{
  "dataset": "close-ups of made-up surfaces with and without defects",
  "crop_scale_min": 1,
  "inner_norm": false,
  "patch_size": [4, 4],
  "width": 192,
  "num_labels": 18,
  "optimizer": "muon",
  "lr": 0.012,
  "orthogonalizer": "newton_schulz_5",
  "adamw_lr_other_params": 0.0012,
  "batch_size": 256,
  "epochs": 35.7,
  "lr_schedule": "cosine",
  "weight_decay": 0.03,
  "adamw_weight_decay_other_params": 0.05
}
Rows from block 2, named by matrix and row number. Rows with one number belong to one neuron. Each number is 128 + 24 x the weight over its row's rms, rounded and kept within 0 to 255. All counts start at 0. Numbers have three digits each. After the name is the row's rms in percent of the matrix's.
# fc1: MLP up (model.blocks.2.mlp.fc1.weight, 768x192), inputs 0-191
# fc2: MLP down (model.blocks.2.mlp.fc2.weight, 192x768, transposed), outputs 0-191
fc1.152 019:121152113092153099138104117164135186132115130134133153118144112118170114159137117115098123076174117165128101127104075133127103110110128134134144089105124157140100108142123120125145110121111181119121106131104126134114118093149138165179132161126111154098108143160171126119116094144119176116130111134159137099137128131147076132120109112112134134169118109081140099115153127124138086149135153150109157110175122148170104140164123093129108122135125161148113113126214120147140121137117142173115106116097159118136146144127143099100161141175165143088085115148087160148121104132109120097
fc1.153 099:117146079141164153153099117145124096110103126103143121058108096161130115119114140123147146166116089104114131089088137103122142114131113121157101130146154128089139142134124162146092102166139135140106147151160131124131086157156133135080136136159117122144136120179105108182142104157104157148109124099143131191068175127135116104134125138136157131132147138131091111133138118127176086147125151136173133071113145122114126129115112136125111137114132125112094091176096148117153093103146157163122090151107106134155131121140156108103147165157086130104112137137116148124144119144180123122
fc1.154 075:092145127127148134165114173143149151154075095173165135123101139097118140155122112099103121142109123146082120105148146165100087150154114164128155143120109104119141096084109103115123138147111198086148164175127095107143087128147141142152141134123146127131139130105168150122117121102100146109133098119126086104110121120098116168169118122127102092121089115104163102126166167151106139104133131078119101118160127119161097154165079114122109114092156185172128113111118111111159141118132162149129114109093111104108117138138110148149162132116151170129131124119142107140151146139129144119
fc1.155 119:176137110139120155120122153145131113125123121141137121172064121120117158100116182151131161150153115090152137146141126108113158134131151124123147097115098143163136141140115134077170111100165133125108122136142112128091106158117088135106153172132136119114147144182108039132158112168105123139080150136126133085165103117141141113157088190097160113137131130152123118126138080118163113112116129120150173141123126114140137151128100132117145164153131123136095153147162108122110141101117110097122105120145104090114153105113136120048104128129144097099160123106115126128142152128146108123
fc1.156 145:151153118103123165181077104188103137138141134125139141144146117139105162111090117159114120114129093160095094153150165105107160146136099105104089153173149116113161133119127128074120134107155129107131111105138109179083059133137136109159170119138136104169168112099156142099124108187126121113135161125121111146173152093157086105111126124099149147136165144116114156125091137084138156144127142139108101133125147126118103131141122122110128130155126169147064143135114125114118118104117145143143106128093108120151106135128148108121175118108150122150117089150133130099147138104114157139
fc1.157 120:148119139138132146125174126108102153127135154134122165118098158122113115132159120136135157176110153142089138114133087167105111129085105145066142077136134093131074115116119148174141117099138119115170172120137118117121069134123079123091144140152136165136165072116164159101118124113138113116139084141122111139148087121137121123104171181149115162135119100168119137115148149145116116131106123092148150113119082112136150144129136120106131110117105155149114185183130129122088157086138142129143114137147159160107134114116104123146125119123134087137115143080174137148152131123104150132
fc1.158 089:117122106140097122102132108120153142130109126103154138135127116127099172182136092145130123139113125157168142097105160117140134154133133106105099144160128151122092153146143124104171158130151137097144111157180156143088146125116103157148086098125117102077152108109177130114111141124171122118125137154107110125117144129130142123110095117194146118121057140121090131126146108174123118068157157121123121168145144085146128129099116102142141139109085114130122142117088100127140149100133093127165125134178123121119157154148094159147130116106159173084149130154130091114154153149106137088
fc1.159 070:136106128128165188147095128114134154105097164152108145132128112127173126082132153100120101101115157142127103120144122122111099114152124138126161087154099130138171101128110147164119145136141113154118145100134172162129097165133145140133105116133103140148115132137113084119113152164150090198110127123169118138136112143130162106121130094154107128142079127093086141098104090148155164167094144109118160142128149091150127138118114140115106157161143126130132151094149172141136098109161132113135106140113140111096111112114119132137121080118122058087131154121062135176136108152112115125
fc1.160 081:129133096100146199124110129139120098169118127113139127100113084113112114135151137076167125117131093150142101106126130097176149143107149106151126117107126119120112149129151175121165176129163112158105166136175164124105145131130140158139106126121115104136121164103143111136122110136141102092150098153131136123117126102124152159143143116200139100120144143091073108087098146131133079118125143121137124180157116120132137139134142119117124117107093136132145136114145120131144108099092113115120118143147156114078168169095089165136137150137097105077127091123144107121146189134182128134
fc1.161 123:112158121098147104119113157112117149095098107100131182134111108112099121129134104122154132112106149163139126114180121139141107156131121118161143121096167114164117172111107182131123114075137116129115152142137111131173106070128157140130117117129155161153099154099133165126089099133103156089115141080132110101151119138069100111133126182103127060144137120112186120120146150130107110155086126116143127100144145134127132137126159093135122136178114171095157110098150125149125107122166107130140074117124133126088143124170146159111167118149122136127120156140138112130112117129161104141
fc1.162 117:131124146077176133156159101112128133151156125142124106106108116153153136113118152119092139134168147110130113113101146161123168125110105105126137101154106100148136125118128108138057159140129063160124095107157124134100087162119132111159115092171141104144130127146154145121118120102160123128114123178166145095115150148107121134147158145119122141111089151114085123114072140118150052151115118139161127157112119128153111132131124134131155150134131138133116153062165102157119116157113184091138121158125134151096172123142139108114138140110104103097177106131135152101111156145147119100
fc1.163 029:140103165166151118143103147105102128083133133121160141119089138052138117096109120158112129149156101149126096163124136086135113133105139113123142108120096115177123104160116111156144154117093135150135134092183104128169146145108125133164100169114115159133134171135148145169126115153145117159097137119105128132104087150130166135134139114123120139101158114049152123063187129125107123134129122092107141159119142135136094139119101100119129142157136131135138104129136154152155145093145104160143094100143120141100117109100113153152106115089106121123162136099146169127128136143088091153
fc1.164 153:138139157152099130162111108117122110116124108138128103146154157136115147127137132132163141153108090110130132103097144106133138128136129119166165118162158143181156095136125122169130120123102115115077126097133161124132142097076126133108153121169123137112104123132131116146121103126108112142112125139115174199170136078112096087160157102125106062140140174151057149099167115099118131123141132125114126135109137153152104168126076127124132173125107146144128115128158109136130126101139138102155153139126155090177111135121106114142145164094115098103114148168152108085087164107119128117
fc1.165 022:082099155166139153113122137109124132113125140100119122122168117164128109139119104123084102125120167125134122121131157156124110140111118172135123152157090141158140132101124113167123127135160143122132121115198112121128129140154124080119104067121144163199092119134155124150153112126151094086128114140156135149121120155100117133107159119103146173128149178102122134111116145124193132145144141131084118157128116169097138117115140144154121151102076137118103081112066145110095134154103129141096133149115133113141139120103121102130108108175135098134126170122130084133120151173091099148
fc1.166 095:136177127124126150105107148127100146162108106142121165125135141103164095097112128119158100127135129150150149134126131142164120136103085130135145135153128097101135164100081149128086102111143182190120146135134137110116095102091122131160134127165152107110088130105124119129097122112150101114128151152162105117126163140143147128124112158113114147098124116178152143142142146079128142146092143080126149139094151125170116076130097107182159122124103141110116128158081137139118137172132130101057069118138161147114111119110165164101137133123103108177109136137152112112159128139139131131
fc1.167 032:122167129190130122111125141148113116165100149120172151130095169150080153124116115093119110154131146122112138114092151115144131147135165123100159097153115138180126099150124126187130107150120108112098123137206145126128126133113115090111120141162149151145142125118127142093134093164077109162146137108129157123119126098136106084116129101116113138142149103103132133140156122153124088146139144114136126081136140103155114133146097131100152104152092178137194116136135152140105121095093128151089152095123151097137135092108130111142132143120124127104154103086079147160127148080151126105
fc1.168 045:114149101104167098120124113102165159145133073107123148100082102177104137134138195147117144154123104120115133108145074087126137100126127148145135144120129121097138154122113146102118116152073132146139099158130076175164142131104116113139145123102128135159117109144125110153163154172115143135107131090179110137100122072133127115158129135125175142110127112127127125146124118107111112113116158120147101128107113094150137167146093147128194119096113156147104105134183113127144157147159154143105095129131126117181143109128149113125097110141105086136103172137145132126166134144163107112
fc2.152 020:119109119127143137149166113158101153132150130152142110139125136117078081140102118123177111143112144144136128117171148114104081153133122134120083144102089123137113089153134112136203085117158100135157132104154108119108131146151125106081135162134171091149129101098104162112148115102116105105152154125097111087118138117112117110100148119158116094174141124137130111142131168125119145164094148118113108153134122131118191157099128108131139093162117147103182123160121156165135092116137157143103103094126120171103144131173139139124142115125179116185123115113159115101143127145121127103
fc2.153 095:165162131119110142117139111126098136133142115129128120186095117133141167110129150158119125124118155129098124116118120092077169101163146132187141128142104121116166157154153138102184135154137154148129075170139128125155126162145138100143161105098129110199119145133130093101082095084107161099147140146142149112122111130096117160150104116128164128114111136117096139118093126144150149108104100107118135171127137101129119123106133119121149091088136131138109120080149126127136184166128111154134148136140084138113124110095103169134114138130153089123139150142130133128130078140092061125
fc2.154 076:116067129142132171129168135123121062138130126101119097143109145166109095103154157163124140107129117130090140102162141101117140081121170164120118183136126137157078157124103116175143104156148101119127109132120133126109147114126147161119133130135147153183092121129108101078138111120141137120106137142129131115134131155083161128120143119143117099165155203104125142174130125105138111169089133120136149139111120100119146139143167127161110130129076100128126090132129116109149129122109139100185130118087103139136140068130126129142151141118122124119143125157082094170138109144128149097
fc2.155 128:132138068084086084173144106134127148141124112112137112135157150156126158132143099123114158141118087175112138148139141116138130124130090148138144131116095126134135167130115166159118125159117110136137165137153094135125175124132149155139081132112124151106175152111121094146129118076122110117154104098169122137146130144110113146123152134161162131129182062132147134142116101083096103145124154144129124119113144106134090135115132142085107088176151095160132098152090127122161125156127128124119114076120134129099129141141133155147159090111144112088090136116089124124126174089134182143
fc2.156 133:161158126117071140124151084141164132116160167118109107136112144137121146114137103118109135113121142102153108116117073145135112150092115114148164118101144097133119113117120177075108208159114170126121126135111146147138131124115120096164094118136093154138143146155124146136151090096133125128092144135091121084157151101154108097133124110147136141128143156136124128120112148152118108169104105139113153105134106115136132108123118127118161160111154074129134162122089099147145113155138132144079124131063129144163118100155138142111175129171153152102107142146107136123128188157141072122
fc2.157 110:125116112146088119148102143116164107120101163158094134150117129111122119124141115134107132098126090147167115142140131100138133111133101143118117158107124111125165141154103086158156152156115138117125120098124110115148128107139120147154164055120128138122121139124121128142124096115160118145123183140134134145081100093119142197144115089097133105133108138098137141140111097104146130125151139152121109112095124186158133156167138079145113173118149159131100142156173156106136114178133132117059119107147122137109113119097164088146153141135110111086166134155113166114124088176094122163
fc2.158 091:110123159149130098132139135081164121118144159121138127136100106162144138072118134088139093092100136131110081105133063114086104123210136169112167102102146140125054119131093124097145146132138097114119136109143137127131161097131162141178149178120114108189122142147145163138134132117111163106127135111122123128154143099109112108098135138122137124124167123123122126156138143131115122151080120137092136104117100146136168136116127125117147154140102141162153138127142123145086113132128178151128099131076157154143114165103136108140158129160099125125091090135132148112130164120136127153
fc2.159 071:112152144095137106166138076135141112143143103109152078115111170160098117149164108140169120159144160142094136129145142167151143140098082069129116150157140141150114180135146129139167117101115134141118137096175071163157098105123096125119128118065119138126122095095131155133147107109112148111118151134120153118134150098154116133130161130105138131111163120108126130135124149105130123112159120162172086121148134128147143122094106151136123090108105113107167106184124138080142148143131100113126117105135116110122152183155121097110137150080112150162104137115158145087121147094099114125
fc2.160 074:154127140164178098157158145101169152107152096122117178120130142199126111129119139123120138096130133130118118146146146131106130114152115100123163126095122110145136090114145092098150114122101139138118126106117095142173169152144145099140105084049114111126148069177101159148111114162125125122095165153117081089121154066124123115127137119105139146147116098145085132133121152127108125105125120140165145124102124123126163102139097163154110120140122120129131157134099156152105129142170100194122158131109127126144124132111140138143128137112118087101148136095155152116162158127082127132
fc2.161 127:132160126147123132114097077155121150157153089139134142122142183141120115111110118125121133105108153171083125112147142122125089092140143145120094167154127123169108113100122151121138142123107089155129123107121131095127125136141114103164109097142126084133195116098145139126139132122126122117101143141102153141097158087098145123095126144162145114128179163175116144129160113111092113107120148103209129122090104097138148139160110150091131125160134116127116133173179146140136108136144123148144143107071162145157118132119106106141171071102132114116098151128124116152142148083103105142
fc2.162 105:146136149149133170138104097120122111114161099126142093110132109127145141166148118125136114145109155131101115110163160120157091099121124088153132199150108129150082136139116163114172063150146125153110126132110177134117095107139144141119107121121112103149155121122123149143116109087090141159170148158142115141063150111108126147105129094083103122124135106124104117121094128188140150102128143106155164122108124142122105154125128119137089165128141124135162098167116109163128140142144136142127122127117147120146131117121110154156108108097082122177127162156097144038123134115127155105
fc2.163 030:134125125111192098130141114127122086117095141164120108152143113120115130137158125142119138139140158106148131141148129098125107159129134096125104144110169152196140140186160138122145134137124137157109091120158083130094168143158126153121116135146136135118141129155126157100111104057104108106077131076114112112130091106157080111114126130115109166117137104120126133153085163134124088108127091129141148127161132158172177138171130100138124105118124126126187114175103160150108108115165160112109101091144142116102127151110122101160110128118149114152088132124123114163134141126083126128
fc2.164 135:172152150106132102111106136148167104099140126127102123165104094151107125088163131146110122079097160128101107100107137121108122135140118150151104173140114139112120124108112121136125140048121125130164162119121128131170142115120163123186090149106118094117158120105117158080138133116146119098120122162165140107147118120079152139101133121118131126107167145110131151133124148174149087113110126152094173090141098134128146103096133133125099125178157121114141139100100109099118147120160109102129139113117159127147120137128182135149074129137090154107118177173132145136147148107160173150
fc2.165 021:146129111139162115151132076132134141105104112141146122118128116123116170116141106114177137105108140105126104091152120114132124121163140106170129143102131170123094120118163103140165077105130122150143126151111111132148102092142119154129095135128186127126128110106111147079156172140120184115133125128093109147115127132165116126099114136150134105101125067174170150153114118140104100154141128156105135170148120168139115133127098149149110085161144144107180168137157149104149126128140123128118131113151096146091146133122106114147109086138153157112122132097082127095080128145155121049
fc2.166 098:106124110169091118138166127110163186128110110142123131140158148122133112079137092124112138109112147149118138143132150152103158133160153157126130117157172096134098124151189156098118136114159119149126146123082136106124163171126163118154134154144095098085156117141067157110113160122094149114107114149094111107124124095089129084073155156124152110145145154090127100159109108168118072169131113104112127143123142140150154150149116135088077125118080152100120161136115165151139103136109119116146120131145110150170135158116126101130107119137154129135108111119111139107116124146099158108
fc2.167 027:130142074132158118136161176153129142100144139176119160173135111115139137086156118158172149082136149102114132115133166140128137095109089125140099167124129175130126132119138126133131078103136135113143129125085087116125128107131153130099180133128137128087113117130132152104098125101118128123133149154137081117115130146155076135114111136126116111123095086189124129140125155098138127154125112108136153136121140178134130136106174129126101141167094120121124166104079161138143132179179102184131156104159109114091142113123135119130090119119138100133115136143127081096095141119074120119
fc2.168 048:119099118094098137130121108114095133097150134100102148160125111125119179163158131123133125149082154163103140116143116081113158125118120131113113114145117154076139118156107105138163112107154119108166130097110160137111100184120108140129149175143098142164085122116087174112123112115121129146153106112097126161126127145110103172155120125165151136102137122158170122125140114135191170144114161066114113132131115131097140097115149142157126140102097101087150108109117102157117164143113159150111090171115106123128130121126123102116138132195108117123102149141146136166154119105096113167